Weights of a small self-supervised image encoder.
Data: trained on views of escape-time and Newton fractals, 145000 training examples, 6.1 epochs.
Rows from block 6 of a small self-supervised image encoder, named by matrix and row number. Rows with one number belong to one channel. Each number is 128 + 32 x the weight over its row's rms, rounded and kept within 0 to 255. All counts start at 0. Numbers have three digits each.
After each channel's rows are labels from the 100 images, of 14976, where the channel reaches its highest value: "responds to" is what is common among them; "patch colour" is the nearest of a few named colours to the mean colour under the peak. Only what is clearly more common there than usual is listed. The data: views of escape-time and Newton fractals.
# convs0: first 3x3 conv (model.blocks.6.convs.0.weight, 192x192x3x3, each kernel summed), inputs 66-87
# convs1: second 3x3 conv (model.blocks.6.convs.1.weight, 192x192x3x3, transposed, each kernel summed), outputs 66-87

convs0.90:144146109092083124105135121098080121047057091112145118091108104123
convs1.90:146103082118101140147124119112170163102123186064132163078125156090
responds to: pastel
patch colour: grey; pink

convs0.97:073091124127101151160119106106116089106087105103096115129120150126
convs1.97:105150169168175163124145109156146079175140176127108113099124146164
responds to: pastel; tricorn
patch colour: pink

convs0.180:154113217116101213147174164198089162145103156126145105129149172139
convs1.180:144128122100170184136118106147215127171138146133146142050170139099
responds to: grey; tricorn
patch colour: pink; grey

convs0.159:159138123139104111113177153091140140083255125110099112116148055129
convs1.159:194102106191120121124175122114134121136249123112113142090106128128
responds to: vivid; Newton basins of three roots
patch colour: grey

convs0.135:173132131132146120140142127101145101103119128119110067149070137095
convs1.135:143151131114173071142087088122114118134159138157165083119104134125
responds to: grey
patch colour: pink

convs0.9:056079114157088165158115149161076132153197177076171070103153144133
convs1.9:163105129145165064112134155115107159132054098098149109131070142147
responds to: vivid
patch colour: grey

convs0.142:144091082114077098108137138134133094052085052107053156126086124136
convs1.142:177133179111140072110164084127080118104120102118153121100167129170
responds to: vivid; pastel
patch colour: grey; pink

convs0.95:132106114123125137156089111146105194122148065126119149084100111112
convs1.95:152134138132122118121099135164150063059200153142109117110097211163
responds to: grey
patch colour: grey

convs0.102:114134114137088129127154103110144030065078001157093193140085112122
convs1.102:134119117172158116153143144193107131154163151180108218155132083113
responds to: vivid
patch colour: purple

convs0.148:126145042166096106065103138135113116094112129227157141136110143143
convs1.148:101148106069132106139145105099065143127105126153100108166142137150
responds to: pastel; tricorn
patch colour: black

convs0.119:106088043140113173116100106144138155130203136042092148126151137121
convs1.119:127101153173142106102209120145108091070000144105093105177167153124
responds to: vivid
patch colour: purple

convs0.188:153138124099166117129151135173130149127097107116091155122121035125
convs1.188:108148103094142102173085093128117085075141113119123107177111176149
responds to: grey
patch colour: grey

convs0.36:180075018163171105149099094133127121163114147160163073099105148105
convs1.36:151141178116109107162086107109174185131110153105156090180143143168
responds to: pastel; tricorn
patch colour: black

convs0.99:139124085106114108125126115070137127111078028093043108137089110116
convs1.99:163128157110116078123132124038136169132121134157165160128136137156
responds to: pastel; Julia set; tricorn
patch colour: grey

convs0.143:117129000117126081103147156165084142139145139121161127117126084127
convs1.143:152170150146109131129119169149115155146129087113158102160121184098
responds to: pastel; grey; Mandelbrot set
patch colour: black

convs0.134:122074112167134191120132151175096119086133112099119141103097128113
convs1.134:137134132113137170124082125136119125145195127162149158209084105111
responds to: pastel; grey
patch colour: black

convs0.149:090150198121127241108121126104138177114102109115091194123118052146
convs1.149:113151108128112124113177143137153092098129095103131132099128156140
responds to: pastel; tricorn
patch colour: pink; white

convs0.107:159113151185094120093132112086130163132147093108081137150120126087
convs1.107:159099062185136162114162136139179089129149093169115172108116067115
responds to: pastel; tricorn
patch colour: grey

convs0.42:161136081117153090164086113140117085089129022110092146124134138114
convs1.42:086153137146110085119111092061118220097130141121118110166117165146
responds to: grey
patch colour: grey

convs0.39:162128108156143156116111105057164169124109096085079081132170188164
convs1.39:122087145129186135122165187146124092135067128162102083121174122159
responds to: vivid
patch colour: yellow; green

convs0.44:109118097127106058124135106134102118086089075098092108124061074118
convs1.44:128086114142164091125170144107121181077103087175123099180181146168
responds to: vivid
patch colour: grey

convs0.187:137109080071112067136104117141112093099149142096118126096131163103
convs1.187:083168143149074109090148120080130151104099136135144169132091146231
responds to: pastel; grey
patch colour: grey

convs0.113:162135061128097119118091148080161115137112133169137128104117132098
convs1.113:111054150125115119095114158162104178126115147141108126140125067135
responds to: pastel
patch colour: pink

convs0.115:102124081090146073152105118178110112077173095104055085068090158103
convs1.115:159162116141063095101148098105123117138121087173176075179108087178
responds to: grey
patch colour: black

convs0.8:148147043105110089132115090156122118077074067108150152138105074129
convs1.8:135132125063129120128106151133043061122156100127107109122110190129
responds to: grey; pastel; tricorn
patch colour: pink

convs0.160:165120158155148181130137120107122101125170133121162172168166084109
convs1.160:126113112094154132125143145105095075165168125106073120139100146152
responds to: pastel; grey; Mandelbrot set
patch colour: black

convs0.78:115165148119098126121135109132136061085142029115069167102073220114
convs1.78:126099135153069145133162207139148169079156098143138115160128049133
responds to: vivid
patch colour: grey

convs0.89:135070046099162124120095145139113104097136059128127136137075115107
convs1.89:176126109159124063099158094141121104136056099116124103100176136157
responds to: vivid; pastel; Newton basins of five roots
patch colour: grey; pink

convs0.110:058116143165087144098160114155129065165109159167172072145123133139
convs1.110:146105115176149129104115104086142147167133122207152145109110114117
responds to: grey
patch colour: black

convs0.31:202127137103112086160071135111115131082062085089086136088095159114
convs1.31:101063101114168065137101131115199163140125170109116175053148141093
responds to: pastel; Newton basins of five roots
patch colour: grey; pink

convs0.172:157094093091152132109117124123120115149143073093123076121138098142
convs1.172:141114155107133101104130126129164098117045151109077134173162122094
responds to: vivid
patch colour: purple

convs0.45:153140123121094079122151164088089121113107102149093104123107170094
convs1.45:123179144097064113096143166118125129130159101113131083134107161148
responds to: grey
patch colour: white

convs0.26:175125045183129109078182119044132128151151107174087113132115127129
convs1.26:133067099201170182140217146141147108081116120121110147134130094162
responds to: vivid; tricorn
patch colour: pink

convs0.20:130121165143139131120136159145143165116050121106128154157107091123
convs1.20:153153075088151132132154118158103100151120115133155106122124172114
responds to: pastel; grey; Mandelbrot set
patch colour: black

convs0.33:125137008104117089096101116136108105133090163185126140136153142174
convs1.33:173130140047152113162143123106111119168146104072160108106146120189
responds to: pastel; Julia set
patch colour: pink

convs0.92:125133083079101153141105107133134156094116089123155171087143154141
convs1.92:155099121132116134143157153194201128123116176085123105072147142073
responds to: pastel; tricorn; grey
patch colour: grey

convs0.150:115134114117123188117147084116149123084116103109134127129109070129
convs1.150:119104154206078102146164116173163119179146119148133086158099161160
responds to: vivid; tricorn
patch colour: grey

convs0.49:101183097094064089063102084127135116096046134167163127133146120164
convs1.49:158122108185139076149118137118179091120057109182097124126161101144
responds to: vivid
patch colour: grey

convs0.55:126113105098090126097162172021149106115151111175145146151078107142
convs1.55:130129108164084088125162153144129091085163133192129119178156072117
responds to: vivid
patch colour: black

convs0.179:129121073136109136031143104108151084103141122123079139140075109150
convs1.179:126134107123167152122185113157140131146073154174119137129220085106
responds to: vivid
patch colour: orange; yellow

convs0.136:126127035082118069126127102045144132110104117092095110108119095137
convs1.136:132122141153081106160163139156142154106097104135156094126107164182
responds to: pastel; tricorn
patch colour: pink

convs0.171:100127106097112159120119158177122117110045091119199114116111090166
convs1.171:129137131085139109101135061066171187159130147177117087098127115113
responds to: grey; Julia set
patch colour: grey; pink

convs0.34:126151113122107177174093154103124108075062061142103153123115140130
convs1.34:145120111094095120159135131143146163154138108135148162210145192140
responds to: pastel
patch colour: black

convs0.22:129120190169095128149135150085137093100129081068073110138122091108
convs1.22:111090142157133083094167085097109101099130099114128123139113091125
responds to: grey
patch colour: grey

convs0.156:134129074129082153145076123084144196090112083107133171132109186123
convs1.156:116126109127074072139142151129175092069109149134123177123178159145
responds to: pastel; tricorn
patch colour: grey

convs0.65:126085180168095155140114089088141075107103104101110136104135159117
convs1.65:074068080140137156127136104169169100110118118161139173116144115036
responds to: vivid; pastel; tricorn
patch colour: purple

convs0.52:148096060032120101127134146103145135058062084078085102122114087098
convs1.52:153045110126156122105101134137203121134103169142130147143087112127
responds to: vivid; pastel; Julia set
patch colour: pink

convs0.112:180072116158127182132142150079165114109142144119115109114143082132
convs1.112:132095114106165095164103149156138114155172121150150160135066131168
responds to: vivid
patch colour: green

convs0.151:166131197161106115140145145091089147072171111084067096090150100143
convs1.151:171113096178081084127121135129150043136208131128087094140103145106
responds to: vivid; Newton basins of three roots
patch colour: purple; grey

convs0.87:158150114108136100139126100113155123145102255162188134151120089056
convs1.87:116089130128170069135147143109125180191136084065169125051135129155
responds to: pastel; Julia set; grey
patch colour: pink

convs0.103:147088065158153074154145118111128162109142144118130104108132120104
convs1.103:142177146116107168147130157149126129112124130081176117153144176195
responds to: pastel; tricorn
patch colour: black

convs0.5:114112124064104142110126098110085103104098131118124123142064193164
convs1.5:074135111113118071107112111100112202078114149117142139149120130153
responds to: pastel; tricorn
patch colour: black

convs0.18:087138139115110159101079081167090121080130081108151130060145144151
convs1.18:117121120085105147123158140117112086045102130143166075181205172116
responds to: vivid
patch colour: grey

convs0.83:186091056149082081129146165154147071181074133157132124111137147119
convs1.83:139126091156152129139125137151094188136098130092162120102156174172
responds to: grey; pastel; Julia set
patch colour: black

convs0.68:058127150097091113143114111100091164097106092124098087112132095164
convs1.68:124173133061125119117179102087144086067131143130135100131150163124
responds to: grey; pastel
patch colour: white; pink

convs0.153:150164177121117077080093078081106101154180119126133151112165117123
convs1.153:150067157119138162103168145147167059125145144128124115128175112118
responds to: vivid; pastel; tricorn
patch colour: pink

convs0.2:135150072081115105151099085103100151056089100135126163082141066123
convs1.2:182185133125072156143148125164135058135140145114140051094059163114
responds to: pastel
patch colour: grey

convs0.51:104111084134066090105103100042152109070118100100056084087116149114
convs1.51:154069157090112030189090161140062189101140111106155175074190165184
responds to: pastel
patch colour: grey; pink

convs0.185:089124102115125119142097087067176176132107105135086085128163143141
convs1.185:130113120092162113138134136138136066126136113122093040149104169110
responds to: vivid
patch colour: purple

convs0.121:203149075140112075141128141045120188112130127140158048135128168107
convs1.121:130143108137119128151144142177149087156139104096101086160106173199
responds to: pastel; grey
patch colour: grey

convs0.182:076100104110130143170126150205110142048117108069141136063096086103
convs1.182:151125112125099116162150123094146147118152143102147171123100155145
responds to: grey
patch colour: grey

convs0.64:098115118139088106200124094207138125131143153101124094121168118153
convs1.64:151114159145129090125137145096155211165147109087158101122143116135
responds to: grey; pastel; Julia set
patch colour: grey; pink

convs0.173:149164087163089048140131119059107115109135063153089116113118163137
convs1.173:142074156250118075111130134131101173110175113162094153144107161120
responds to: vivid
patch colour: grey

convs0.133:127126040113123110145131140165121159111147054107118124075123135149
convs1.133:139196087091101135120179132195151123151140083110152078130129150136
responds to: pastel; tricorn
patch colour: black

convs0.165:109142061055129070123112084083093165169073104219124120145092119160
convs1.165:091129124056130037152098154137100163153189116131131126091155146175
responds to: dark; Mandelbrot set
patch colour: black

convs0.147:129113076112114114100076069083136139098101116098094092154106131121
convs1.147:120126119102112118111142145106149100108145097129083113122110144121
responds to: pastel; grey
patch colour: grey

convs0.35:128120164073093105093144092133104219167139108162123082177129063156
convs1.35:082168130156102098142121098116110099091153111161155052167097143133
responds to: pastel; grey
patch colour: black

convs0.184:170086167102107130114084133071092121119101143093126127131112074092
convs1.184:125096152102152124127094119135214075155150109037155153071155083145
responds to: pastel; vivid
patch colour: pink

convs0.96:116126051145111145086083099151108104125111116115158154127085079074
convs1.96:140095126089117159148128131074119091169132158129083147101104123152
responds to: grey
patch colour: grey

convs0.166:122122173107099120115126089121148130122069137119194132131127165188
convs1.166:170048138163104107125113138095181165098104119138157151123109196157
responds to: vivid
patch colour: grey

convs0.98:166125114106084099104132108090140085143141101128123109114085192138
convs1.98:142083147097091128130107163120119111155154146122104118115121165131
responds to: pastel; grey; Mandelbrot set
patch colour: black

convs0.164:180123083136138108151167119156132041151016100106124199145164154148
convs1.164:126147134116107118156116140101140134129143149112098178154077128138
responds to: pastel; Mandelbrot set; grey
patch colour: black

convs0.94:143116108099156064083147161098126153144170103158032096160063130128
convs1.94:092150104102094134111152141079074161101102122156142081121138064157
responds to: grey
patch colour: grey

convs0.131:107140103168114086132157191095134164126252102153108137134168080085
convs1.131:146095095191123124121147082104158124154221120110092091145053126120
responds to: vivid; Newton basins of three roots
patch colour: grey

convs0.106:109147155130116185152125124084118138168102088098110142155169164138
convs1.106:111087125103157132149089175164182047119141122108142183114107172083
responds to: pastel; Julia set
patch colour: pink; white

convs0.61:148124145168138199095127115112116108096159112073152145073125162115
convs1.61:107090097117222146124124135165160169161120115164152122104155163127
responds to: dark; tricorn
patch colour: black

convs0.138:153127129092137174137142102159152087100086147106176153120108097159
convs1.138:111183134102100129121144135093145125114130183094113168161108142138
responds to: grey; pastel
patch colour: grey

convs0.29:162156135167133119142117114092127150087159069010088089092128138129
convs1.29:123084100081115042134090158115061101080133105157144130096183139101
responds to: pastel; grey
patch colour: grey

convs0.139:133161160129110093152128151078105107048015116126096180106153143131
convs1.139:190095097110114166101099079089156190112125147150116147089131097180
responds to: pastel
patch colour: grey